config.yaml
encoder_arch: "gmlp"
model: "waveform VQ-VAE"
dataset: "two synthetic voices taking turns or overlapping, over music, noise or silence"
train_examples: 26041
input: "waveform_16khz"
bottleneck: "vq"
encoder_norm: "rmsnorm"
encoder_mlp_ratio: 2.67
encoder_wave_strides: [5, 2, 2, 2, 2, 2]
encoder_subsampling: 2
encoder_layers: 12
encoder_width: 256
loss: "mse"
latent_channels: 64
decoder_norm: "layernorm"
decoder_activation: "relu"
decoder_widths: [24, 48, 96, 192, 192, 192]
decoder_blocks_per_level: 1
decoder_block: "basic"
decoder_attention: false
decoder_upsampling: "nearest_conv"
codebook_size: 512
residual_init: "scaled_by_depth"
optimizer: "adam_atan2"
learning_rate: 0.0021
beta1: 0.9
beta2: 0.95
max_steps: 6500
batch_size: 192
epochs: 47.9
lr_schedule: "cosine"
final_lr_fraction: 0
warmup_steps: 320
weight_decay: 0.1
Rows from block 2 of the encoder of a small waveform VQ-VAE, named by matrix and row number. Rows with one number belong to one neuron. Each number is 500 + 40 x the weight over its row's rms, rounded and kept within 0 to 999. All counts start at 0. Numbers have three digits each.
After each neuron's rows are labels from the 100 clips, of 14976, where the neuron reaches its largest size: "loudest" is the band of the loudest frequency at the time of the peak; "responds to" is what is common among them. Only what is clearly more common there than usual is listed. The data: two synthetic voices taking turns or overlapping, over music, noise or silence.
# u: gMLP up (value half) (encoder.blocks.2.mixer.u.weight, 336x256), inputs 192-255
# v: gMLP up (gate half) (encoder.blocks.2.mixer.v.weight, 336x256), inputs 192-255
# out: gMLP down (encoder.blocks.2.mixer.out.weight, 256x336, transposed), outputs 192-255

u.116:463527494508449522430500395451531471459450492531456564471527501491507518591532480497511502455468528510557523471453519443480492469522498514459484499534488546495530517480511440592485483480551474
v.116:501537506538557541454512510449407486552486443545450513550508542530371553489511507568520512531513412465515510541522563527504489506503442552498479523508498502457529592436453466495509455521511434
out.116:507523517485513478492500529506432474573537536466513475585493512561553414485464537505432482513487540430498459459505452507499518529440460446520455512471502515509474485543500515454497481495505497
loudest: 250 to 500 Hz
responds to: clipping

u.65:473506527519499572422481465382511373503533466538520496456539426481510522474467464558541603481519502442487538502505584524457562461464559499505492563547487499514520560478464515505556500506572503
v.65:426450546478524434461469500521480561550428546449508566479489519555517507459450510444565478440490501472472466452403482482558534544473474460604541473497470438490479479542533494489458540449520532
out.65:474493506525527416497514565495431581526407453502514469512508484506477480439518457543503518458461509403576491499485410394546460514493508439507470431480476507498538533495495446531529494546444426
loudest: 500 to 1000 Hz
responds to: clipping

u.112:531529468539533551558531505544498443581521458523505521462427462549463580565550455582480467564531427530466577505507535537453467484533489548460514519476511496562458524445450451504452449570516467
v.112:452537467501467520437504502452533468466559498554461550519561417533545504497440561445479538456535502491577513453521580569430534492498568517531519537493479520570550477513479547462511485506495480
out.112:549398498491508488530542563498425461494542413552545552486442544526479511490502531492535500545524549418581500505536506527525521497497540548477462524481509587540498478471525490478519454511475473
loudest: 500 to 1000 Hz
responds to: clipping

u.51:444517476502511514428493367444523484489473482521416563513557486517466516566480467490512535423527462479533508442483543480534511428471532532493488501539425495522553534479505477524510487486533462
v.51:483496489524492557543486434494449492536495436494501487500539526484350518555514473570480542537602384532477498569506473479460505470502486528478448517498509534471436567459466457549489460522453478
out.51:491510485472513481500516550485426521535455523415552460549450508543540451476499512520496515501538616411442503522461422429564494522487465472556454448501527504532487484530513465470492510499461518
loudest: 250 to 500 Hz
responds to: clipping

u.213:480544484486528548472421454483547442512540490541489532577497521511515521521559488527417548480494486550534472504494532542459480495440495548461545502502466498461516482524538544552460503507498501
v.213:512542454547491465517520478472525513508449523558457489456448476481463504483543430577503537483504449547494482524465509483537453463560509447503469511542436418424503545532461473564421485523449509
out.213:507482418497485498508572538560555521500572497588496443447521489501534429453471463445508476450505519567518464443507434502509459445479507488529515540499332503413492506509503462463515469510478544
loudest: 2000 to 4000 Hz; 4000 to 8000 Hz
responds to: background: everyday noise; clipping

u.5:530503474449571566473446459460498498485465507450508507551464538460470483497449493473443532574524449517465498625529571479551525493459501496559464485454488495471513467522499494504553458493445548
v.5:548525454506529437518515479515461581461478484531518485516440469448532525482533481497505483493531515540528487537493456547483473467494536441467524510510459508511538481568483483503474483491395451
out.5:439530479467483485539483473507496456454506494506534475516447462477500431505513470527418519495470491496531489485504506475473489479514548418456413508480519513534509458549464510481495465547495461
loudest: 500 to 1000 Hz
responds to: clipping

u.192:484518544534489509489494489508488430457533451519520542527490458506545566507457465498533526492467545472524483450519565542506538530449537478481540557531536529526499511483496542464579482520586443
v.192:473516452570502495423508480473501518483483525516436489513487451502486522467520515508537500478518481460537465381480485496427444439472513475504459496556461465428540468508503514535495540529564454
out.192:479505439526502458467477520492500511493431443508466465548467438463485501472583385502485580469479532444546465535465438438520383484515521445543512496536507468491559520489456461547506534528461479
loudest: 4000 to 8000 Hz
responds to: background: none

u.292:464534496511492522417493414460525463487479495552421604461538441472495561542489476519523523473475480531587455518504541555512467494526514488510494466565484529509513521483485477559484500501528464
v.292:464536489541452492402456437419503504484533475574504489496483495513484576510527520562486490476526427501549454476495510488503474505474490493546551549484467516464503516469477471600509509553509480
out.292:520468497515517456506512524513449505552554536470555484569465509582556411500480516475493481492498599472471453451495450528484498540466450417518475516461538495500461457543490511434491525463492511
loudest: 500 to 1000 Hz
responds to: first voice: low voice

u.15:577511532538485479436499535455473440526549474532509472601517485491490565487434440519566505554557432474577527509543535493491444466563529588565519475491513464536509476522441459519538503553527493
v.15:507466541468466502533520475541487518494500595436474493408531544437451519499459541473528500532530524518491487517519467569521451478581478495514546428529429508524481557493460448458483471488441498
out.15:533447480469492468530507487511475483504509510515485467498494480562461425518538490509481429513488488500540504515492545625467518440596509473520493534435522527567517448514503583441497514497521464
loudest: 500 to 1000 Hz
responds to: clipping

u.176:535518444445480496450546449495552490430510502533466473495574441465529515483547421464474541469463530477527555495516497458500428477490526495471475568523452572525519565436526464534461512457498532
v.176:533560467526546491538475516565470496503524514498504490537418455472487509519530490560439507549514432534517457504560489585406512467486499467463501484439454466505548440557452550463530461509522445
out.176:469451514527497546500521451469503500484485507527480503515529482483492467557536537441516438469404515594522462417464534544410524489508481505429506515513481427460527507524507543474435524512569479
loudest: 250 to 500 Hz
responds to: clipping

u.61:445520547423599489500326520459531464487496503517509495513455509521393606503510424541508543543497428527504469525498522464469496521464442511564454434494478487475473518551492509530533534506537549
v.61:435435571512469512467514482466499574578491542499484530489519547610486487495489519457599447482515463496469459501478498454508542545516452494533500479510464439437481500522557557485462582512535546
out.61:530547533521503459476518531509491527520472537471493470584500476541533419474507465410482487522501488520451486499470500503500470495572525390567500438504509488503463483526555482464504612477456512
loudest: 2000 to 4000 Hz; 4000 to 8000 Hz
responds to: background: everyday noise; second voice: none; white noise; thin (high-pass)

u.166:540557462506466492458555415463568462443507471518447502495590461457513517489549459488501524499442540427552537460501495463483469466540543503469479546518521580492547500446479434558467495531534453
v.166:528595491513543507553485562538434492495569528561535486557441429477474477497521486529421498536476453550566468513558506527416522456450510487439536542431518479500488486549472561481496441509474453
out.166:438461494522479539465509453447510529495485513555457534500537464452468485553526532459529438438451495582554451435480558548442523465511506508445505528517461457470537535537501516490431532523553500
loudest: 250 to 500 Hz
responds to: clipping

u.34:494492546539487491498415493513539535479443478514495468547517527511551521497538458513430499482509472486480462511452444441499479511523458520521484530520513416459558462477525505518429575487499534
v.34:483462574577509519489504478489507508446451455474546477518481503576555543529581517512527496481453533471497586517479470530450547564516466532509473554452550571511480458457497523497485561474577511
out.34:529487535463465488473506452462524486477506491526516592473572519559516547563494515535516455438470446479545520520444553499452524498463432541479448533488509549552478488428544493512473562490500545
loudest: 4000 to 8000 Hz
responds to: background: everyday noise; second voice: none; crickets

u.222:464545509534507467451527419469497492527462474531476525510566481492495586585519524546484504423558422452493454517507491445439483501487467487519466494528436508456502459550503457561445481542518505
v.222:430495542535507517420473434426474493479469521516449542485493502543540462530476539465516480369491526467547438422478537528518543515451473525520550540484466571540479513466523528429482520499526467
out.222:468433527393544492519428524541482546486492545471509499482522535576467497510444510445520386505497483457426499517480535497575541585480419505542510478474549475565425488458506493458475558402450552
loudest: 2000 to 4000 Hz; 4000 to 8000 Hz
responds to: background: everyday noise; second voice: none; thin (high-pass); white noise

u.59:556521449512442450508504496514557521469513427509489516545482446479517500469563413540511589555442522475492493540480479492526414431556568506482524481525569551508506554493480514512518505585529506
v.59:493457601468494523534477507549490526546476534451492584478545561558518472550445545493593445486489480502489502541451557493547544522524481575512511444473491460529470486511529468456494504460446497
out.59:461538518477512451502479538520433576459504409485557458531465522472510499477531453500497495493519486548514491512545458411518487452514436498513550435482512529508543522536440454493467475498480528
loudest: 4000 to 8000 Hz
responds to: background: none

u.265:492514488453482531500434487512484483443502491435539480538435516507524593529464497558426457509523485569513447542530451432522524498396484512508559511469526536488480514575484529568462516453508515
v.265:501518512552485466454493446487554554515452459575434490472477503482488503506517470521514503461505469535526459477457434481552446488541475452501489524548460466410529518491485467542445530548510514
out.265:458514511496558495429456544443496451541486528425501513585529523556475464546454505475519406504520390484509473488517507569489512450519452486536512462517432431493523479580517469524486496502469468
loudest: 2000 to 4000 Hz
responds to: background: everyday noise; clipping; vacuum cleaner; thin (high-pass)

u.297:423545438501495484415422435469527462488529531514540598479509525485444580603495477479493532482523470490532490515453541498557451506501442534540468452564442540436554483504488487581506481482530482
v.297:483516498581472474456525430497553563519461481511466523458432518518474511490535490509530486426469447534508457452434472465522482500537450480538506554569470455409479502471535496530431546546507512
out.297:506464493480432465511497559486473498565492536511513491488482472574525490509450479481541543461539567449504429486456486513565491529504479459606586502507500457550489459550548506458506585466480528
loudest: 4000 to 8000 Hz
responds to: background: everyday noise; second voice: none; crickets; thin (high-pass)

u.56:494542469458563480474397536414456475506502449521523478559504489510485553501469444631468529503522368534532450533425523438504430496449475513498520442474501481498512582538490472570513544536496514
v.56:419463551514479480512530510493460544539441554431502481526458555574540487474487528492557421433511479474488432522435492502559568511502406483575545455496496467507487470542556530474451568498457540
out.56:493458458458529534516494489448485461515567467523468550458496508477429500560507567574492440536492475567565512478522524520467501479497469515454445516508434480475507545538454510494474410511483485
loudest: 2000 to 4000 Hz; 4000 to 8000 Hz
responds to: background: everyday noise; second voice: none; waves; thin (high-pass)

u.198:459492531523477552431490398452554433519496450518448529531540492552520567548504477530484524482486471506484456470481476434490519523425469521482436499508499554456510489481522497557431551544556482
v.198:489515490548429497500527477522536550500466469550509504491418468487506484505566475520482480475492475552516453450461476450474471460534478496512572562520474508438529527532474458617417519562516489
out.198:526517479419518516508488566541524531481565525489486447494517476465555438486493488433474513473496550561511439425558463450490463484476527463488464484465481500470476439540547482447546535494440516
loudest: 4000 to 8000 Hz
responds to: background: everyday noise; crickets; clipping

u.304:481521539511474509392357432408502490518453523531509551533492476577475560499474458528560537488548428456496516508464549474470467435516465495556453445480470485531539529519504458575470484470489521
v.304:460506503453444538468473531481484467477543528506449551454546460489538490499411532433493511432514563484538516443565574537491576459454554536488501534474504565564529488502513519460501477447508506
out.304:523499480457460479483464525514521488428551506582525395538565457545553492517511456540450499507495496522526480457461479573493489464440481479501481491494569525473527467515490488488562508585493522
loudest: 4000 to 8000 Hz
responds to: thin (high-pass)

u.131:519509540491513506461503497468480433477490482520510482579486493510440525512474495472528519456511518437483506444565565545457560548479522547509556523465535489496524508527550545495522470499621462
v.131:523500538483539461506455530518431522526531542501500451536470518549479476467481537512454510555554430481496412524486471488499496532461401494552537455503547457496472448571495576497530531494473534
out.131:469489465516429438446466543486526528526415462524464480525504460479497511484522426474517572432540503460516470504430467394560455512526506444557504453507468461462547564525466405530453567519453554
loudest: 2000 to 4000 Hz; 4000 to 8000 Hz
responds to: background: everyday noise; second voice: none; white noise; thin (high-pass)

u.281:467470525503477532442442432446505398497526435499500504536548454539509501531484457526510529452494510431493468439508541515482539532464532544507474509473557507517494544453471506484507515459529537
v.281:449427482537439518436509428473516503500466441522456557467492496531484562514537458471539548464454514510508461483447491425499478485536538552521458536587495499450565546465453462571463496543551538
out.281:450466445528503503461501460475524507487421438534484521501522456498468527523553424470561491466502510460455486503461519438488461493543498492474473497554508485433573578452479434558467560495514468
loudest: 500 to 1000 Hz
responds to: clipping

u.218:470576432499481528451501377420536470478521483576447543480538475450487554591559487550473526503508499506555501506545566525443498473486510510462435499510494576483549542482499448542440469513495529
v.218:541500489519482465475496495393543500521506450583515511525441486508499547488524463537489514478521490433537471475457491450518402509534482516544533539514495506450509478502551449542493502577535530
out.218:516521502484526466484526535472428484554552522490569517564505507583542442494448507519467422521536601415490549448498492575485533539493418455543505474478538548536441490518495487467487500478508506
loudest: 500 to 1000 Hz
responds to: background: none

u.117:477502481542483541434498504448516444474475413522503589502524452545434562501522428518581574514553462459470508547514559502533540507538544535553429487537546578531521513469441475509532519449543553
v.117:436525521426512431544421463499458548532481519441514530517502504526509481451436513488514492498516505543502470553439504530547529510452486454574558452531510450562495428576540534440489532492473563
out.117:467495468477449424491531590513472539549419473491523474488545490491512497452499461528523569493477534389514527530456420408567442514541525434548490465503542542544504523501475449512536482535455484
loudest: 500 to 1000 Hz
responds to: background: none; clipping

u.93:549507551501519527449452499424494426456523455528544516540508449520516547510498501474488568455541504469467492473520570537470572510452542501520556498501572538534492511494531525493579517451562500
v.93:434482543424561489501483483462437552540499527468475547535503511537461474442469505479523505458531496497468428510421474511581485580439461496583544439516479435518445473562518488495470516459509538
out.93:466518428546494418453501546493505512504394441520500469526480428500490507465583407505523535449480518386553501518476407420552395508503529437558495501507524501489543524487483470548488524550467489
loudest: 2000 to 4000 Hz
responds to: second voice: none; background: everyday noise; thin (high-pass); white noise

u.195:497506510494485514430439486419495430445546455547519506507457419487495481461483467543540532475480522480561499464548574538474529517460523525515496518502472537542494469515463559513567486474540430
v.195:530549441493500469525533520507461557511455450545472472523437471492462517511552424640463502533518465561538508559511484483528467454517472485502490500486511499468491485518449469514471476597410493
out.195:471494440513546423485488534525496539506378454513519486489448482518490495444544431518520503505482555384455518549411409406577450528486506438553482495513559496489544514482521472547503522579484512
loudest: 500 to 1000 Hz
responds to: clipping

u.293:525537542468475467484430493445521506535470477549512482506440467542463587549558488611508477534555421549488515561502491487472497470517473544436505474500546506455511488493459505579504503555431579
v.293:414440529557480534485501432492484531510494561485411583494506487520498491560456536481534466451551515425536507445480507501500536494504506552528544487547438517527490515532570454459412516460476486
out.293:465485525463531484439511540510476451498543427482543536513521511535553515513506487477498547472496550443543523513573514504523490490488514529510572475431522559553464516492467492487547463450538496
loudest: 2000 to 4000 Hz
responds to: background: everyday noise; thin (high-pass)

u.291:490546469487393495409428445469584510455549502592455447520479493474455487495553448552432496472519519513582508483463517440502442480439540478570444568493469509447532524476507479549499481556510447
v.291:503549541521558493413443493481431429514501517478533476526499475524387548506496481510517514528505519515462548492533528551501504484431436498479474475468458489585559506448442472580513435488517512
out.291:473494512538510520517516456520590532492531491542484511524499509551542488534498553582477422520478550527495476510516536542485525471495533477526450573575572558524527425503528548499459592557484516
loudest: 250 to 500 Hz
responds to: clipping

u.318:510510520469468520509427502463512436523460482503554538529459540515464555533511475548510485544528427582523448583478519474470505515507436508515483466493526468428543495517505526624485524502470505
v.318:490474592508585530504397504508472443505512480431567491525416502552414563533486495561500512525497469546430451618568550484492521576466446502489444470460525483518475562462386443569527453496483510
out.318:532565487456464428511484503528517561516471484566507419528457455460531457455507489544432494520493459521477477517511429496507411452462488447523487506493489492459501516489489494508528551542436550
loudest: 2000 to 4000 Hz
responds to: background: everyday noise; vacuum cleaner; clipping; white noise

u.13:472479597466519562503541546497476461525531534506500539453527561539516532555395568468527472460514470514473525473540574484472554539529563585495490496482459482545447519480546508453531473511534507
v.13:510412543489559509491488502477516525574433517463521529507477535599467522501491514471531463462490484469372410433475483422580513570513436510568514505475482385445491533545556557526513535516481565
out.13:510539551433489475475429565504460523463467514496522508544551467523474512512508472492484498494500437470474547513522492457552475498525493519509447440480513447561521589442478448527448512482419593
loudest: 4000 to 8000 Hz
responds to: background: everyday noise; second voice: none; white noise; thin (high-pass)

u.270:513513538436570556483417448426480445516458443513538526586515473522408562481499457539481500507533444497484470503483517501457512530417471580521476469517494499481476504486522510559521512505648474
v.270:481446547495525504515466520469498541559404550464530486502483532542515469469487548465539451462484500491461397471439443420520532525521445501526557506476467416457492493559549558475436575482510515
out.270:547588492500493461449542520451454520493476492481448482569503461600527451480546467428442481487522506522487489482457536512522493484526512447531471507495497559476509482482542491493493559455476481
loudest: 2000 to 4000 Hz; 4000 to 8000 Hz
responds to: background: everyday noise; second voice: none; white noise; thin (high-pass)

u.313:432518568451494512403417413427506438498526471480519575563480460497498550524462500481475516494455445451541464494439526470480530491435476543514474539466538497485495484490528527551533504445520552
v.313:492536492541506477466420463437506514504450511504508542572483508538483570565501502531445529481517538527512386492467468490508461518482453517492545546475515485438494526534530519612512495579509503
out.313:548505470500501455471480484458521560473510457522482475551574470505481502509545499492496470457507441507462460507496471411523476453523513496530447479555423402416598540456529423554516564507469532
loudest: 2000 to 4000 Hz; 4000 to 8000 Hz
responds to: background: everyday noise; second voice: none; thin (high-pass); rain

u.17:442451545544523519453483427492532506482515458510505463552525444583511497527550461519476525464417472575501459485502499523437509521446502491511437583490507483402537519474568506496425559514593493
v.17:524482503547444451507545441498568557530468469568468465510500485466493501451542489548520502468457502583524462519468445482499485458520488524503546562515472498411523490488488495528448514544479462
out.17:509475523522414447542515478564536519450507476487463525503585543516615472479532460472536492444434523514510523447446444451553494531485512454502462546503515514524490472476508484476492515512516548
loudest: 4000 to 8000 Hz
responds to: background: everyday noise; crickets; clipping

u.189:422505469468491474474442468472543470497518480495464566531472477462490575514477427525525569477517448467481465484537532504523451500542454528512481469536446525490516497567511406545516519441485499
v.189:443494525568455458504530425478548556505441466550468494482494510537504494490532499500550493452440500509489472512446441464543466516533471448511473540526473493450521527502529514574394510527493536
out.189:465516472481491451487541548516513539534494540507551474477450482541527481475463497519471571486491516519491402486479443471563471549478467485545542515487511486442473435549546541468502577532470546
loudest: 500 to 1000 Hz
responds to: quiet level

u.188:457542477497487506387438397410529482496513496495417535532513473472482509526501514551453597479498485488542490482501544518472487432481498492492402520535491560465548521514531448554457438519529480
v.188:448481472538491523396521444417529488534472465536494498482500455483497533507545474496523515469513460562509493476465507512494447500505462498531486601494452552434517527493507476573489526559523460
out.188:485486489465516479501551552496451495534530538474543518565512508568543432479455503463454495473507577446503484428447473555535526532458459451554524491482511517528467438566523515433527526437507493
loudest: 500 to 1000 Hz
responds to: background: none

u.232:483505492568427468459467471466500442493528488569501492447489475469535517473520506502497451460468495619567456489539506502383456459474503475442533581501454487438541466490458519491458511558519454
v.232:504521481559474429534501426494532537482434516527466470519456531486493532484510463541487490491460489570535456440464474452509460478499482480501475521522457491417522512501474464526439484519477523
out.232:553483528436448422538482509562534553523526468482493522434530583577538487487496473522532476505457471468505549552389482432559479564515498455557445456458536522535448487455555488505518526511449514
loudest: 250 to 500 Hz
responds to: clipping

u.85:463505540513503510417406429412523527595506491470532545534481519542498539568521453554496493474472488488490513488476494461443465492451468537531446525509506522416499476509496551512474513534537476
v.85:526516505530522447459552490511488541490450510533484509500494458515473553483487522539461511511571446530536493504527514522486425470512554478515493503501429486481539463470456512558499455514442460
out.85:524499480520468494508517523536495540454501523547510355537528503474544434478502473510461499448486477520510464449510465493502474432533538460473513491473460465401552415547485447480548568558432489
loudest: 4000 to 8000 Hz; 2000 to 4000 Hz
responds to: background: everyday noise; second voice: none; rain; thin (high-pass)

u.335:486512540484532516464407494445496485525498491566506483541507496543427572428467439554493467476531343458444414476486496483476511488486448499535504466497471490499529485576416480530554444521542535
v.335:436501529503428510508559445518466510494523544478442513463536524501522489535445546455529478456552515532598491433505523491519532492478536544502600514523402511521502480535543483438411520469455490
out.335:426427460454497544506481497494532407503498470513460473456566523537469546527466557563449518515498530465488454493472486493541476453436479540530516505522475504497540508470465474528525456548474477
loudest: 2000 to 4000 Hz; 4000 to 8000 Hz
responds to: background: everyday noise; thin (high-pass); white noise

u.236:432508495535407515425498481515569418544490429573490534498533493410494535531522488528517568460545471520520553525537575563411435503475560524493479575488425548523501502468480398552549471521485440
v.236:493541454542539443483502527474465552509477532535531424525463465480546486474518528478463481477443511508519444409455442507532480452507496454496541513496467437447534499531524556502464534544479509
out.236:499529463474522492580537614532438478469427563458522514473494529430520494475450530529463538454540531456517510518497522464558517527508505497469512451473495524565507449530513483448495439529446513
loudest: 500 to 1000 Hz
responds to: background: none

u.52:482532485548522512420489499481485487475471436569481434588481499537461528514532452527437517479570552418474556501532532507427516530478539507451513455538537514499560532483515465536519471534533492
v.52:444456536579465481492555414498579526550454528527457535483489531537506530516546512478525482406474503500528463457456454459554514529551467496534522514535481478458492481489517532554450555530505500
out.52:477447497503540505489598467478494479486524494498495571456539555528479495542461548457562474492481486414521517438484579544450580516521498527477497517555459511511499535482529484461478497443504458
loudest: 500 to 1000 Hz
responds to: clipping

u.307:528479498488497458482520460467578528489491445519478536461564487512484543494564465490529523496467519491490539528465473454553439477583520502483500513479493496453518552493495445597468471536511510
v.307:559551464536490485527499502523485514448570519591515447562434461438511486455569482570409487536512499555523481508565517572411470467450521491439485567475484438465510463533486543465498439504502441
out.307:461468507539469548476522428434507509503509495567477524521529468465478482555517521479518437449439507565566456431464592571384544486537492505449517522512487450504526497533483538495442549534556450
loudest: 4000 to 8000 Hz
responds to: background: none

u.89:494477556467477523445489427435483465529497530462500577523564529512429600604518519506532522474521434509465506542444524480463509515513479545515438502518525523465483504481488495550464516472522550
v.89:413464547501492532523472486470506526521435511506502511518477501526500543496499515489534493412445475552479435477432422419521499505514440529517535517538399434401513495557550531542429587496506539
out.89:538574489451477385492461568484496499488493493493570398552483443522485475505525457585445498530562443493466498530543474523493461472512476452511454494458548494454508522485481494479500469498405549
loudest: 2000 to 4000 Hz; 4000 to 8000 Hz
responds to: background: everyday noise; second voice: none; white noise; thin (high-pass)

u.300:457528541488511444470414442495579498554484464522473491538492515545508528545556503564439537531508440561493502567519529525496434518463502496577489515516583550495539490466482511538502560549572557
v.300:472469524578418469483496455497573542510420511520467518506493472534530482482528483484518504433457479506484462477442433456508491511525485476513509562499493459402522520502538511555473564526522523
out.300:568446425496522501511517475541524440406499422579491510514598479518516488481580447438557516516373504451536546456518494525531452500517520459462470544535445521502506534452519500507560452509555437
loudest: 4000 to 8000 Hz
responds to: background: everyday noise; crickets; second voice: none

u.25:445546509546450441475462512475479458493473483472435538597488467530455546544476430569490464465550516477520467507425550494475511515467465470591500494483551534458500485499518542557501554477528510
v.25:464515510543464449496496475498501519491453512512482516462469482538510482443510501491501478449467500514531493470439509468540455492561485454541517524542444507441509507501523496499417544512505500
out.25:521444524487460502531487480465437486515470499492515482554486557510520459578477544447398470463449490502542461504474514503446525446476465466501480462465444492520552464536515525448472579432503531
loudest: 4000 to 8000 Hz
responds to: background: none; second voice: none

u.224:504520490519450515455543496470546473428516458574467489420531465474456517533562419480484499442460593513559561558496521484482443418547521519480478495507490546466559558438443508485484507513489474
v.224:530548506546499521469490502462502426430520467512430515463524442461534489564577455554458471473446501537563501509535476547451477459453526528458417562516452529507543513474454500515481478541510467
out.224:509533511454526466555495552553485542469460474518531462536501516539552455432510495557423512552424452519502492517500429427534453507442465473494463455473519518496454440495505543496555465550494465
loudest: 250 to 500 Hz
responds to: clipping

u.108:463542517515461508435475488454559471544496489514487454555506482579473534467553517516461483514520484507484493449455430482497520516458439470548502516522513490469574464489509470551489539543577540
v.108:495526497547460504480455431462515563474454485539465496479502504518527522495520498509474489489473500578484435494472469453520483462475469487492537548494481466393537522513488500604400516531502506
out.108:504482426403485499540545492516524517405559500500472498456582495474575530538523493445518471459474513516526515459493499466518501473484560521467457534512522509522492488440539453463499526422458538
loudest: 4000 to 8000 Hz
responds to: background: everyday noise; crickets; clipping

u.278:449482534511492490393434488422520402493502498534482509493487407528510500488446495506517524432489503467522461479550565564503558504444550556524502558504496546574514506534502526477562484496554417
v.278:476506428503540429422489452452489498452460549534539448556502479461405545503515482546478440511433475490518480416470471457454431500480473501473439563551529511441533533490472498512433541508527505
out.278:526520422505483431501525528526539534482413452512506478501488464484535483447546383512498567518448566415498528528429424407545419505521501447527467489507547506499566526480485452527517503554468494
loudest: 500 to 1000 Hz
responds to: clipping